A small image classifier, trained from scratch: trained on numbers of one to four digits printed on busy colour backdrops, 147500 training examples.
Rows from block 12 of a small image classifier, named by matrix and row number. Rows with one number belong to one channel. Each number is 128 + 32 x the weight over its row's rms, rounded and kept within 0 to 255. All counts start at 0.
After each channel's rows are labels from the 100 images, of 14976, where the channel reaches its highest value: "responds to" is what is common among them. Only what is clearly more common there than usual is listed. The data: numbers of one to four digits printed on busy colour backdrops. In brackets: how many of the 100.
# convs1: grouped (4 groups) 3x3 conv, stride 2 (model.blocks.12.convs.1.weight, 384x96x3x3, each kernel summed), inputs within the group 0-47
# convs2: expand pointwise conv (model.blocks.12.convs.2.weight, 768x384x1x1, transposed), outputs 0-51

convs1.122 [102 123 146 168 125 194 105 107 182 237 199 131 116 107 200 164  91 149 106 114 102 135 143  90 175 134 159  87 137  94 112 145 152 148 137 163 129 123 160 124 136  72 128 211 152  93  86 158]
convs2.122 [119  77  50 143 160 170  59 214  72 120 139  80 137 146 178 211 162 114 144 141 147 182  69 138 130 135 176 142 142  79 100 143 125 129 129  44 172 152 176 137 170 181 192 141  99 142 122 109 135 148 118 118]
responds to: white ink (30)

convs1.343 [186 156 184  99 181 127 178 201  88 105  73  92  76 107 129 119 122 117 120 133 169 107 171 100 119 108  91 129 163 134 170 119 116 171 168 135 110 145  99 153  48 115 169 129  81 100  89 129]
convs2.343 [135 211  55 131 141 132 166 155  88 117 140  95 102 115 126 117  99 161 146 108 150 112 149 144 163 101 152 101  79  93 144 182 112 143  87 127 125 110 122 114 132  74  84 161 144 171  99 139 163 135 131 136]
responds to: pink ink (64); red ink (36)

convs1.128 [112 170 163 206 148 103 151 107  84 166 138 173 121 177 189  88 128 115 169 180 130  90 142 160 121  98 150 161 117 114 113 136 115 157 125 160 119 139 190 138 162 133 110 138  60  91 148 150]
convs2.128 [164 197 166  78 181 144 158 131 133  49 140 108 136 128 151 108 156 135 144 126 109 183 126 109 136 135 143 164  58  99 149 139 181 119 141 115 117 144 158 121 177  94 114 197 175 174 135 140 155 136 125 119]
responds to: white ink (93)

convs1.138 [126 126 124 101 117  87 157 150 143 119 137 180 185 162 188 132  86 106 152 112 118 131 129 103 128 171 148 126 139 136 135 119  88 161 128 107  98 125 162  73 107 129 251 139  96 118 133 178]
convs2.138 [125 219 136 104 108 137 150 203  96 183 120 109 178  70 149 168  96 156 118 143 133 153 128 125 184 100 131 138 106  78  57 112 173 154 105 105 114  97 146 126 205 130  93 110 136 165  79 146 112 147 140  84]
responds to: white ink (100)

convs1.42 [121  87 140 122 136 215 150 127 122 100 137 115  92 131 101 155 121 153 170 166 142 139 136  98 103 156 159  80  88 142 118 117 144 132 162 161  91  87  82 116  96 117 158  94 167 151 129  94]
convs2.42 [152 143 116 132  74  80 160  75 147 165 112 115  72 189  86  72  90 136 165 177 168 152 144  72  99 191 126 146 101 151 111 145 133 154  77 115 140  98 113 144 127 106 113 168 152 172 102 119 110  89 126 175]
responds to: blue ink (68); orange ink (32); first digit: 7 (26)

convs1.199 [131 176 190 134 133  99 114 202 118 129 148 148 184  94 116 103 202 137 161 123 145 138 119 155 152 138 123 127 100 121 120 115  91 116  83 147 168 141 144 135  72 117 102 138 146 133 153 171]
convs2.199 [104 104 195 103 129 104 110 139 124 118 224 188 119 141 145  60 138  91 117 191  54 137 179 129 199 117  94  91 144 127 140 118  50  93 100 123 173 151  60 155 143 153 144 152 138 180 132 125 122  90  97 142]
responds to: orange ink (100)

convs1.82 [169 111  87 160 126  82  93 172 184 142 109 148 119 101 115 129 122 134 106 117 145  97 118  44 128 117 118  96 119 108 179 190 109 161 120 152 129 167  69  81 108  98  89 124 107 222 132 127]
convs2.82 [150 205 160  98 109  94 140 136 184 114  94 136 136 123  86 154 166 169 137 116 107 131 143 147 194 156 138 109 188 132 116  95 121 130 117 132  44 167 107 130 138 121 176 127 160 133 135 153 108 117  55 130]
responds to: brown ink (100)

convs1.284 [155 100 155  56 114 131  43 133 168  95 193 113 106 119 132 115 133 181 131  63 128 144 119 163 131  81 164  66 191 112 123 125 100 131 122 173 100 143 114 155 161 153  86 150 172 135 156 117]
convs2.284 [102  51 107 127 155 146  95 123 120 124  95 174  98 117 157 139 138 122 111 175 163 109  90 136 139 112 125 137 114 138 152 141 104 139  95 119 148  86 147 149 151 166 120  91 116 127 142 152 139 134  96  52]
responds to: orange ink (100)

convs1.338 [208  99 150 177 128 125 120 107 215 112 124 137 151 101  85 143 110 129  93 140  98 143 138  96  82 118 145 151 126 129 121 114  98 141 127 177 183 135  68 127 163  85  52 178 122 153 143 139]
convs2.338 [117 154 112 129  70 196 147  65 182 148 114 134 114  99  89 127 123 139 138  90  89 111 144 120 118  83 114 150 116 104 133 120 103 108 149 150  97  78  83 104  57 107 119 220 138 153 115 163 107  67 140 149]
responds to: on a plate (99)

convs1.291 [130 157 157  79 169  93 106 117 225 114 133 160 101 138 100 147 133 114  91 203  92 138 130 160 189 165 153 112 139  94 112  75 106 184 121  96 186 107  75 128 103 140 131 138 111  99 148 111]
convs2.291 [127 184 161  86 185 102 162 159 155  74 147  97  92 115  96  32 116 143 110 108  72 154 187 149 121 112 111 155 158 120 171 115 102 128 121 173  91 138 119 108 140 110 135 196 154 156 174 168 172 111 195 126]
responds to: yellow ink (72); red ink (28)

convs1.80 [118 139 103 141 156 119  88 135 150 149 132 145 212 107 178  81  76 128 137 138 130 165  81 123  90 159 119  96  97 168 142  85 170  86 131 161  98 116  88 135 128 105  95 140 131 119 149 173]
convs2.80 [113 158 159 163  92  94 140 160 175  98  49 120  76 119  96  73 188 140 185 161 147 109 145 140 255  99 112 154 191  99 130 163 119 101 159 160 169 112  85 115 147 103 133  67 109 146 157 103 193  88 193 104]
responds to: brown ink (100)

convs1.218 [168 111 106 187 164 148 134 161 150  84 118 150  46 162 147 122 117 154 128  90  89  89 129 149 158 113 112 108 117 158  96 156 141  92  91 121 129 140 139  77 120 134  91 204 142  87 137 115]
convs2.218 [186  84 146 126 111 161 131 189 159 102 128 117 151  96 128  87 109 147 159  54 116 128 155 117 132 112 151 163 133 144 123 119  98 132  69 130 147 149 205 165 138 117  99 146 137 141 153 146 133 160 155 112]
responds to: black ink (93)

convs1.257 [162 139  81 140  67 169  78 116 114 133 103 148 110 141 154 156 108 164 147 167  91 126  81 133 134 148  84  95 179 129 127 150 119 119 162 107 134 112  99  87 143 130 139 185 110  96  95  60]
convs2.257 [134 124 102  97 133 150 104 140 122 139 138 101 145 118 114 102 118 173 129 214 109 181 128 116 173 101 118 105  94  93  92 116 122 119 110 168 143 122  68 100 154 114 126 147 125 113 160 110  97 120 111 101]
responds to: black ink (95)

convs1.126 [136 102 150 140 150 146 149 133 156 204 197 137 127 149 125 100 119  92 146 107 120 128 108 152 208  93 146 132 148 167 114 131 110  76  62 118 137 154 110 142 135  99  83 162 162 123 177 127]
convs2.126 [163 112 116 189  49 126 155 173 173 120 168  82 150 168 148 166 133 133 126 108 171 121 119 155  94 167 161 137 139 107 111 127 172  99 126 130 198 122 109 195 114 149 112 109 148 129 147 179 132 102 105 132]
responds to: pink ink (56); yellow ink (40)

convs1.356 [156 139 175 133 206  92 152  94 121 104 107 151 100 145  97 174 100 112 161 127 185 151 192  87 114 150 132 150 171  83  72 103 133 102 134 107 126  69 110 110 111 112 125 116 171 154 179 106]
convs2.356 [181 131 107  76 157 104 142 150 143 117 130 174 149 136 103 193  75 113  95 103 125 125 127 154  96 142 135 172 175 137 141  70 135 137 146 132 151 139 125 115 130 114 155 119 182 129 116 110 126 181 154 201]
responds to: red ink (91)

convs1.215 [151 118 143 144 141 130 123  93 102 103  99  80 127 112  72  95 176 215  76 153 145 109 107 151 134 106  89  84 143 141 155 111 147 124 167 115  93 152 107  88 100 159 118 191 169 146  88 135]
convs2.215 [ 71  93 139 107  87 107 207  46  92 129 146 103 154 107 157 146 141 108 124 131 134 175  82  91 138 138 120 123  92 155 138  89 159 118  93 205 116 133 106 143 141 164 149  81 105 103  93 131 165 181  95  85]
responds to: black ink (100)

convs1.139 [102 120  97 112 154 117 127 105 159  86 112 167  89 146 170  99 232  96  86  82 199 159 115 105 126 138 226 109 134 158 208 105 124 134 160 161 128 102 155  93 146 129 121 109 141 149 131 188]
convs2.139 [128 118  84 133 145 138 146 130 136 182 130  99  94 103  85 148 126 126 148 161 110 167 136 138  86 121 139 112  96 115 154 108 137 160 170 112 127 158 133  81 143 152 114 130 133  75 161 154 162 141 122 189]
responds to: serif (54); yellow ink (49); black ink (39)

convs1.228 [153  99 113 155 135 112 178 157 149  97 110 157 128 134  88 119  88 203  63  99 136 108  93 117 113 136  66 111 115 141  95 129  88 102 109 114  86 109 167  91 152 127 156 199 146 103 102 129]
convs2.228 [ 99 124 214 185 150 137 158 144 113 101 138  99 117 171 161 129 126 157 136 146 127 142 136  70 113 131 112 141 121 136 142 107 101 156 144 146 190  93 152 168  68 142 106 145 160  98 125  65 168 125  99 114]
responds to: black ink (66); blue ink (34)

convs1.188 [ 87 118 167  85 163  70 183 146 108  97 126 148 137 106  71 122  87 161 190 143 127 171 148 180 144 131 126 158 131 138 165 148 124 124 199 154 162 154 127 141 130 112 160  89 163 121 188 118]
convs2.188 [102 187 191 131 139  99  78 157 139 150 224 141 142  65  99  60 169 163 126  78 123 162  86  69 164 190 105 199  81 118 156 104 172 120 114 120 114 171 173  98 141 127 125 203  94 205 168 121 140 155 158 152]
responds to: yellow ink (100)

convs1.329 [180  99 143 203 114 109 113  63 150  68 121 151 152  93 102 108 146  81  46 125 115 181 130 108 113 234 122 170 111  92 134 122  61 137 112 178 103 113  83 116 121  97 104 152  85 159  99 131]
convs2.329 [ 63 143  83 101  94 101 134 129 123 163 115 111 136 100 138 152 147 115 167 125 118 159 120  97  78 150 139  77  95  80 157 101 151 149 130 132 146 143  77 166 148 102 110 129 163 152 143 109 114 105 121 131]
responds to: pink ink (67)

convs1.0 [144 116 127  82 151 146 123 166  37 136 163 157 134 133 148 127 197 114 121 172  87 161 115 125  27 142 112 124 122 161 141 151 172 109 152 126 157 126  89 103 118 145  85 148 108  44 102  94]
convs2.0 [151 118 158 111  45 149 129 169 123 121 160 180 102  84 125 167 138 128 139 169 109 138 139 153 119 160 140  88 173  99  95  69 122  69 126 109 119 121  48  99 142 136 125 116 133  94 144 207  87 151  49 156]
responds to: brown ink (100)

convs1.246 [138  62 120 130 128 172 123  96 126 197 114  96 173 112 108 172 133 132 118 131 115 163 163 117 113 152 214 105 104 190  92 128 102 137 158 131 108 125 152 205 124 114 126  94  70 131 115 115]
convs2.246 [146 128 127 126 162  88 126 144 121 158 148 160 116  56  93 138 163 126 125  92 113 123 173 147 141  88  80 153  52  49 123  94 106 161 172  99  98 150 145 120 125  91 159 132 151  65 166 138  91 116 113 164]
responds to: yellow ink (100)

convs1.240 [ 94 147 174 143 108 112 186 130 142 144 160  62  97 180 107 137 138 122 211 117 138 148 154 206 156 106 145 138 110  94 140 181 166 119 131 165 189 128 110  89 181 124 166 129  99 116  41  75]
convs2.240 [115  96 103  82  76  83 177  94  64 154 130 149 115 117 125 115 144 119  63 107 181 159 135  67 105 103 135  99 176 125 145 163  90 110 133 141  71 109 136 125  66  76 126  68 132 116 121 132  65 127 132 119]
responds to: on a plate (70); orange ink (35); green ink (25)

convs1.163 [143 120 125 101 126 123 139  97 183 139 180 124 158 137 145 112  93  88 120 157 179 101 150 153 218 123  81 116 122 128  74 130  70 128 101 121 120  86 151  89 118 100 178 128  92  98 123 112]
convs2.163 [111 218 153  63  79 156  91 136 189 144  89 166 164 137 133 130 103 109 172  95 142 153 204 114 122 108 171 125 131 185 143 160 109 155 154 150  74 151 116 142 105 151  73  76 161 185 130 172  70 134 106 111]
responds to: white ink (93)

convs1.236 [134 132 112 158 124 164 140  99 141  97 144 119  71 123 103  92 124 145  19 107 157 114  89 132 129  99 108 114 185 102  97 157 145 107 141 181 119  99 118 103 118 110  57 172  80 105 132 127]
convs2.236 [ 73 103  91 134  26 121 128 152  83 143 110 150  68 120 164 172 149 120 161 147 131 130 121  94  52 174  87 133 143 169 123  99 160 157 150  92 135 105 125 160 118 162 136 148 117 110 124 118  76  75 105 135]
responds to: black ink (97)

convs1.38 [ 91 154 126 160 102 125 155 184 181 168 150 103 151 156 167 127 163 175 100 139 121 152 140  99  82 142 133 120 151 166 135 119 161 155 186  81 102 163 158 127  89 117 115 110 103 108 111 221]
convs2.38 [124 143 105 210  87 175 156 135  95 169 155 106 153 196 120  96  73 129 194 143 133  81 163 116 134 205 101 168 162  99 105 144 115 210 124 138 127 143 117 130 121 120  66 174 127 185 128  68 131 139 115 198]
responds to: green ink (53); purple ink (28)

convs1.67 [113 181  98  76 110 129 174 115 114 129 168 174 145  70 107  58 126 114 140 101 142 133 138 114 138 110 129  38 105 135  98  93 125  80 116  81 153  74 157 124 189 123 171  32 105  93 107  91]
convs2.67 [127 161 140 120 160 218 126  81 118  96 196 123 137 106 107 131 121 109 174 125 128  93  99  99 169 101 201 162  78 126  68 179 151  82 133  90 162 129 167 110 127 156 162 138 167 126 138  60 167 105 118 126]
responds to: blue ink (75); brown ink (25)

convs1.348 [110 173 148 121 117  58 179  90 143 129 127 193  95 186 150 166 119 131 150 158  98 113 101 173 177 149 172 101 100  87 109 162 136  61 148  95 113 111 153 157 133 143 110 122 130 200  77 135]
convs2.348 [109 128  94 130 100 143 109 171 147 127  85 120  87  90 114  90 151 121  54 119 126 160 166  70  95 120  79  98  79  83 105 146 157  34 143 159 136 164 158 128 181 134 139 129 158 122 136 119 145 119 138 159]
responds to: on a plate (95)

convs1.89 [ 81 124 184 138 158 155 184 122 135 170 156 141  55 106 121 114 122 171 192 125 195 121 190 152 185 126 109  84  80  73 121 143 118 128 126 123 103 102 103 194 160 185 109 100  62 158 131 176]
convs2.89 [144 111 166  99 172 136 118 148 116  85 129 122 156 152 129 157 159  90 112 180 162 145 116 111 242  95 128  46 187 125  98 184  99 124 128  75 118 107  92 136  76 125 168 113  87 106  83  86 164 220 160 141]
responds to: brown ink (100)

convs1.34 [115 106 117 129  89 149 184 165  98 126 123  97 106 113 101 152 160 136 144 149 121 118 168 161 166 150 130 140 103 135 164 139 131 107 160 137 137 104 101 147 107 134 147 185 122 157  95 139]
convs2.34 [139 185 112  95 107  81 168  90  82 109 163  95  86  88  82  67 135 128 170  89  89 137 102 210 109 127 101  83 120 120  97 136 128 161 126  73 104  92  90 175  96 141 114 159 112 117 155 121 187 136 108 130]
responds to: brown ink (81); length: two (52)

convs1.359 [105 138 155  97 112 121 125 108  91 132 131 120 169 175 116 115 147 184 111 113 212 109 149  92 161 133 137 151 134 143 118  64  92 125 139 103  90  98 108 192  60 158 176 141  71  88 127 152]
convs2.359 [133 185 112  90 178  87 145  69 163 113 132  87 159 134 112  95 137 117 101 106 147  98 102 149 126  95  90 117  95 164 124 126 116  98 138 183 116 142 103 193 141 133 136 159 161 191 202 116 197  64 140 136]
responds to: pink ink (56); red ink (43)

convs1.266 [130 112 109 134 154 120 170 117 140 139 110 182 140 105  81 114 156 116  99  82 201 130 145 134 152 117 142  97 128 107  99 116 119  56 129  90 139 170 170 121 122 111 153  88 141  77 113 179]
convs2.266 [ 97 187 141 107 150 104 156 144 133 111 126 129 149 107 130 154 144 125 112 142  65 122 177 109  76  68 151  94  78 156 124 119  72 189 127 113 192 139 158  89 133 173 145 131 109 127 108 102 124 138 104 137]
responds to: yellow ink (100)

convs1.102 [219 136 140 157 108  97 120 183 137 186 139 129 107 108 143 129 110 145 109 155 128 147 197 137 131 136 140 158 129 106  75 143 100 139 148 182 200  96  95 166 174 148 121  85 122 128 103 173]
convs2.102 [150  99 130 116 134 121  70 110  90 157  83 142 122 146 157 135 194 209 102 147 173 121 137 119  87 107 129 141 122 132 144 158 132 130 141 147  78  98 116 118 200 129  85 150 150 114 143 131 123 134 137  52]
responds to: blue ink (100); bold (72)

convs1.369 [ 59 128  92 144 129 107 115  91  97 162 130 118 180  95 171 113 111 178  93  94 198 130 129 139 186 137 123 120 125 133 185  75 152 182 174 100 143 135 154 152 111 174 145  86 133 135 102 155]
convs2.369 [156 193 144 174 115 172 151 120 163 108 120 102 132  81 145  89 109 155  95 159 168 110 206 109 118 149 123 133 128 157 116  82 130 133 125 148 145 130 118  98 167 103  98 115 107 117 166 193 250 124  99 157]
responds to: red ink (66); purple ink (33); first digit: 1 (26)

convs1.267 [119  94 123  81 135 163  92 162 103 130 121 141 135 160  92 116 108  88 123 112  90 214 144 192 152 170 132 110  89 174 145 164 133 167 164 119 109 228 176 110 137 126 108 108 128 150 110 141]
convs2.267 [128 155 159 151 117 121 127  95 106 124  93 147 188 147 182 158 129 130 128 153 173 150 136 107 123 137  92 166 136  94 121  27 166 154 153 135  81 143 115  72  61  92 179 217 169 128 139  93 123 113 136  95]
responds to: yellow ink (99)

convs1.61 [148 117 110 160 146 104 176 164  99 114 119 173 126  70  90 185 100 101  71 123 139 143 134 106 113  90 166 112 138 105 125 166  79 154 110 162 175 142  99 137 120 127  97 149 154 175 153  88]
convs2.61 [115 133 148  71 115 118 125 152 142 146 108 127 172 137 139 143 114 179 166 162 127  98 209 137 200 158 135 139 161 157 148 100 141 100 129  69 123  83 175 151 122  93 121 129 166 108 122 140 180 100  68 115]
responds to: green ink (63); teal ink (35)

convs1.99 [102 210  95 142 146 148 129 149  67  90 172 113 171  98 106 114 105 125 154 123 165 156 112 118 113 218 124 150 137  93 134 138 102 188 131 100 119 152 110 138 101 112 112 164 126 108  95  95]
convs2.99 [126 153 132 107 124 122 117  76  93 162 133 107 134  73 128 165 130 109 159 127  92 123 109 131 100 122  95 125 113 178 147  81 125  57 132 140 108 114  99 135 123 153 119 124  97 156 168  89 161  93 125 114]
responds to: on a plate (100)

convs1.65 [140 163  46 199 127 119 143 139 126 158 145 112 162 135 111 110  68 127 151 120 128 170 181  89 158 122 130  96 109 128 148  60 130 120 197 157  96 135 133 108 146 203 152  75 141 148 147 171]
convs2.65 [140  90 102 126 120 131 141 130 187 111 156  86 114 173 107 153 131 134 140 141 155  85 144 152 178  80  93 129 159 147 133 132 115 106 146 156 167 121 142 130 151 136 165  89 100 131 139  86 109 147 128  86]
responds to: green ink (63); teal ink (37)

convs1.370 [201 117 140 124 108 112 131 126 237 135 112 119  88 144  99 144 182 180 115 146 148 153 128 127 187 174 128 102 147 194 112 100 172 172 110 105 148  92 129 142  99 136 169 110 144  86 148 115]
convs2.370 [ 71 115 189 127  88 106 125  63 124 120 129 127 180 120 145 186 111 104 146 142  64 118 137 150 150  66 143  86  89 149  71 217 107 186  67  68 120  95 129 192 134 138 161 100  88 123 133 156 113 192 170  85]
responds to: length: two (54); green ink (41); yellow ink (35)

convs1.312 [229 100 152 115 153  95 143  78 188 109  99 100 121 130 127 132 157 104  88 159  74 115  73 102  98 145 124 150 128 146 138 123  51 118 110 197 141 102  82 159 162 126 132 192  90 103 116 130]
convs2.312 [188 127 128 120 121 114 101 104 196  88  98 139 127 121 159 118 127  82 114 112 154 202 141  86  89 154 100 127 124 173 110 123 151 151 138 118 163 137 152  87 152 124 135 114 115 148 201 134 167 165 189  63]
responds to: white ink (55); yellow ink (45)

convs1.113 [134 123  92 148 133  99 125  81 109 147 155  95 121 146  90 122 172  20 106  95 127 173 113  55 156 126 136 121 121 108 176 183 138 126 127  53  94 165 154 126 145  86 170 111 114  83  83 125]
convs2.113 [119 110 139 106 113 199 168 144 121 155 141 183 152 122 176 111 118 138 138  62 174 117 136 128 138 158 125 138 187 115 106 130 105  92  96 169 102 105 146 135 124 164 148  80 158 123 144 115 125  96 138 157]
responds to: purple ink (42); pink ink (42)

convs1.298 [ 93  87 109 172  78 126  92  76 108 138 113 183 151 138 108 105 159 142 160 146 124 106  98 103 132 103 135  80  94 190 150 149 174 121  97 130 118 201 125 144 197  86 149 105 166 172 112 162]
convs2.298 [138 138  87 118 152 106 155 110 161 117 152 128 194  86 129 135 140 105 103 104 109 119 179 149 121 140 170 162 104 160 103 159 112 179 109 192 152 117 196 218 105 140 143 104 153  78 134 158 112  80 155 112]
responds to: purple ink (100)

convs1.239 [124 151 117 161 110  69 129 192 125 118 179 155 166 110 141 183 121 158 169 131 132 147 150 156 145 205 121 104  75 103 159 122 143 165 121 122 171 135 160 153 139 149 133 139  97 170 115  84]
convs2.239 [200 121 102 105 133 123 151  92 186 161 133 170 128  62  85 107 132 109 105 122 149 133 119 143 170 110 141 139 128 151 122  84 118  88  87  88 121 126  77 155 129 172 162 152  49  58 118  97 131 189 131  68]
responds to: orange ink (98)

convs1.118 [155 141  95 123 139  99 100 135  70 107 138 140 188 102  75 115  83 129 130 119 135 114 102  95 125 115 146 223  97 112 133 169 152 159 157 123  94 215 157 169 108 111  85 127 165 134 149 142]
convs2.118 [125 111 102 119  94  97 112  98 160 104 119 136 127 164  84 131 112  67  95 100  90  99  96  69 105 120  97  41 111  44 142 130 159 137  70 123 100 137  96 116  77 121 156 110 136 109 116 144  75 134 147 167]
responds to: yellow ink (100)

convs1.73 [192 162 104 135  76 170 100 139 113 106 109  97 102  64 118  90 151 136 141 111  89 121  86 141 148 172 164 163 122 123  80  96  92 138 144 123 114 143 101 161 130  89 149 121 145  97  98  79]
convs2.73 [145  92 167 167 200 115  69  84 175 146  80 135 131 111 176 160 152 124 143 112 141 103 168 160 125 148 130 106 166 128  45  94 177 119 129  89 103  99  94 142  83 119 114 111  80  54 225 111 120 110  44 135]
responds to: on a plate (99)

convs1.354 [174 140 118  94  92 107 113 107 190 136  87  95 118 124 112 163 120  82  92 148 147 129 198 102 173  72 101  88  95 152 144 142 151 170  94  87 157 119  91 116 186 131 143 165 186 105  99 135]
convs2.354 [103 153 113 108 108 171 200 130 100  87  95  98  73 130 202 171 154  96 152 136  82 174 171 170  71  88 115 163 150 172 120 109 130  85  94 143 139 108 174  99 130 119 122 133 184 119 147  96 186 174  86  67]
responds to: yellow ink (92)

convs1.209 [ 81 143 142 153 193 106 111 167 114 148 150 161 101 132 162 148 141 132  91 119 153 115 115  94 166 144  93  86 153 119 138 185 124 116 124 159  90 172 107 105 138 146 131 118 159 130 166 169]
convs2.209 [109 146 190 109  85 125  75 130 125 122 141 155 126 106  64 113 123 127 122 176 159 143 161 113 140 146 183 105 192 148 107 189  79 151 171 100 110 174 159 155 124 107  92 118  61 113 164 107 140 153 126 135]
responds to: orange ink (100)

convs1.132 [101  75  67  87 131 116 171 163 175  94 149  92 138 130 136 173 173 165  81  99 146 205 163  80 163 122 145 165 150 141 212 150 182 173 162 148 130 131  98 124 122 141 137 121 163 115 129 147]
convs2.132 [ 94  79 122 120 196 145  96 149 125  91  99 147 180 149  91 120 109 133 152 150 119 147 130  57 124 159 117  94 164 154 136 137  85 159 145 236 154 145 126  99 144 103 123 151 177  73 128  89  81 203 133 171]
responds to: serif (55); yellow ink (52); black ink (42)

convs1.206 [ 85 191 165 111 112 129 128 214  84 106 172 177 197 113 155 124 152 144 206  84 104 139 114  93 163 117 169  94 122  91 157 134 110 103 124 113 253  95 103 124 144 103 142 104 156 137 156 120]
convs2.206 [130 146 111 170 123 146 164 126 143 137  95 168  73 147 165 114 103 139 101  88  76  41 128 167 116 151 164 110 116 192  82  90 146 208 129 130 149 152 142 108 112 120 115 130 149  67  95 109 139 109 129 141]
responds to: orange ink (100)

convs1.48 [192 166  90 170 156 127 110 152 132 145 139 121 172 218 126  93  82 161 129 163 124 122 173 174 144 104 134 121  90 177 152 136 176  71 129 166 117 132 132 148 109 123 102  90 136 129 155 140]
convs2.48 [121 143 139 101  57 135 111 165  89 155 150 138 137 119 160 169 147 143 184 165 153 137 100 115 136 115 127 210 140 174 120 120 151 124 171 144 138 139 134 102 142  93 161 144 190  68  94  31 122 120 141  92]
responds to: green ink (67)

convs1.276 [143 209 109 119 196  98 161 120  80 151 156 164 111 112 100 106 139 239  80 163  94 104 126 103 130 114 122 122  58 133 132  91 154 177 140 113 131 133 151 120 153 122 139 154 185 151 150 141]
convs2.276 [153 143 204 105 101 152 131 161 153  94 157 182 180 108  83 121 153 132 163 152 173 159 111 130  48 200 152  74 116 123 116 141  94 101 116 123 135 122 115 147  97 116 124 136 156 135  96 116  47 101 106 120]
responds to: orange ink (100)

convs1.25 [190 147 117 170 122 146 146 138 149 114  88 145 153 194 115 165 139 146 135 102 163 132 142 201 138 117 110  56 109 156 144 173 112 105 134 119  78 140 159 137 119 138 115  74 124 188 132 155]
convs2.25 [130 142 129 116  95 168 198 117 170 149 144 116 161 120 123 138 135  75 113  84 111 157 143  37 128 199 213 149 172 161 124  74 177 100 123  96 156 113 154 145  67 145 137 167  86 144  89 176 102 115  65 103]
responds to: teal ink (69)

convs1.327 [175 106 169 137 176 118  94 116 126 117 102 131  91 104  86 185 138 132  78 163 176 107 153 142 136 165 159 115  73 157  99 170 109 137 140 178 184 102 117  77 121 104 104 126 106 101 134  49]
convs2.327 [105 104 104 157 142  98 124  98  84  98 143  93 166 145 158 175 134 123  83 105 120 137 162  58 151 173 129 147  60 139 125  99 167 201 111  55  62 130 145 117  63 116 107 130 139  79 161 175  81 166 151 175]
responds to: red ink (96)

convs1.152 [110 178 116 193 158 157 175  75 128 147 129 189  99 116 130 163 128  73 163 168 168 146  92 111 134 118 130  95 153 110  95 132 138 175 109 136  97  81 169  60 179 112 126 212 109 111 105 130]
convs2.152 [184  82 112 145 187 142  83 180 152 139 131 115  98 186 221 153  97  92 128 102  88 103 144 157 116  98 128 165  67 114 106 166  87 132 141 202 189  91  47 109 145 159  92 128 149 143 151 148 152 158 109 121]
responds to: teal ink (88)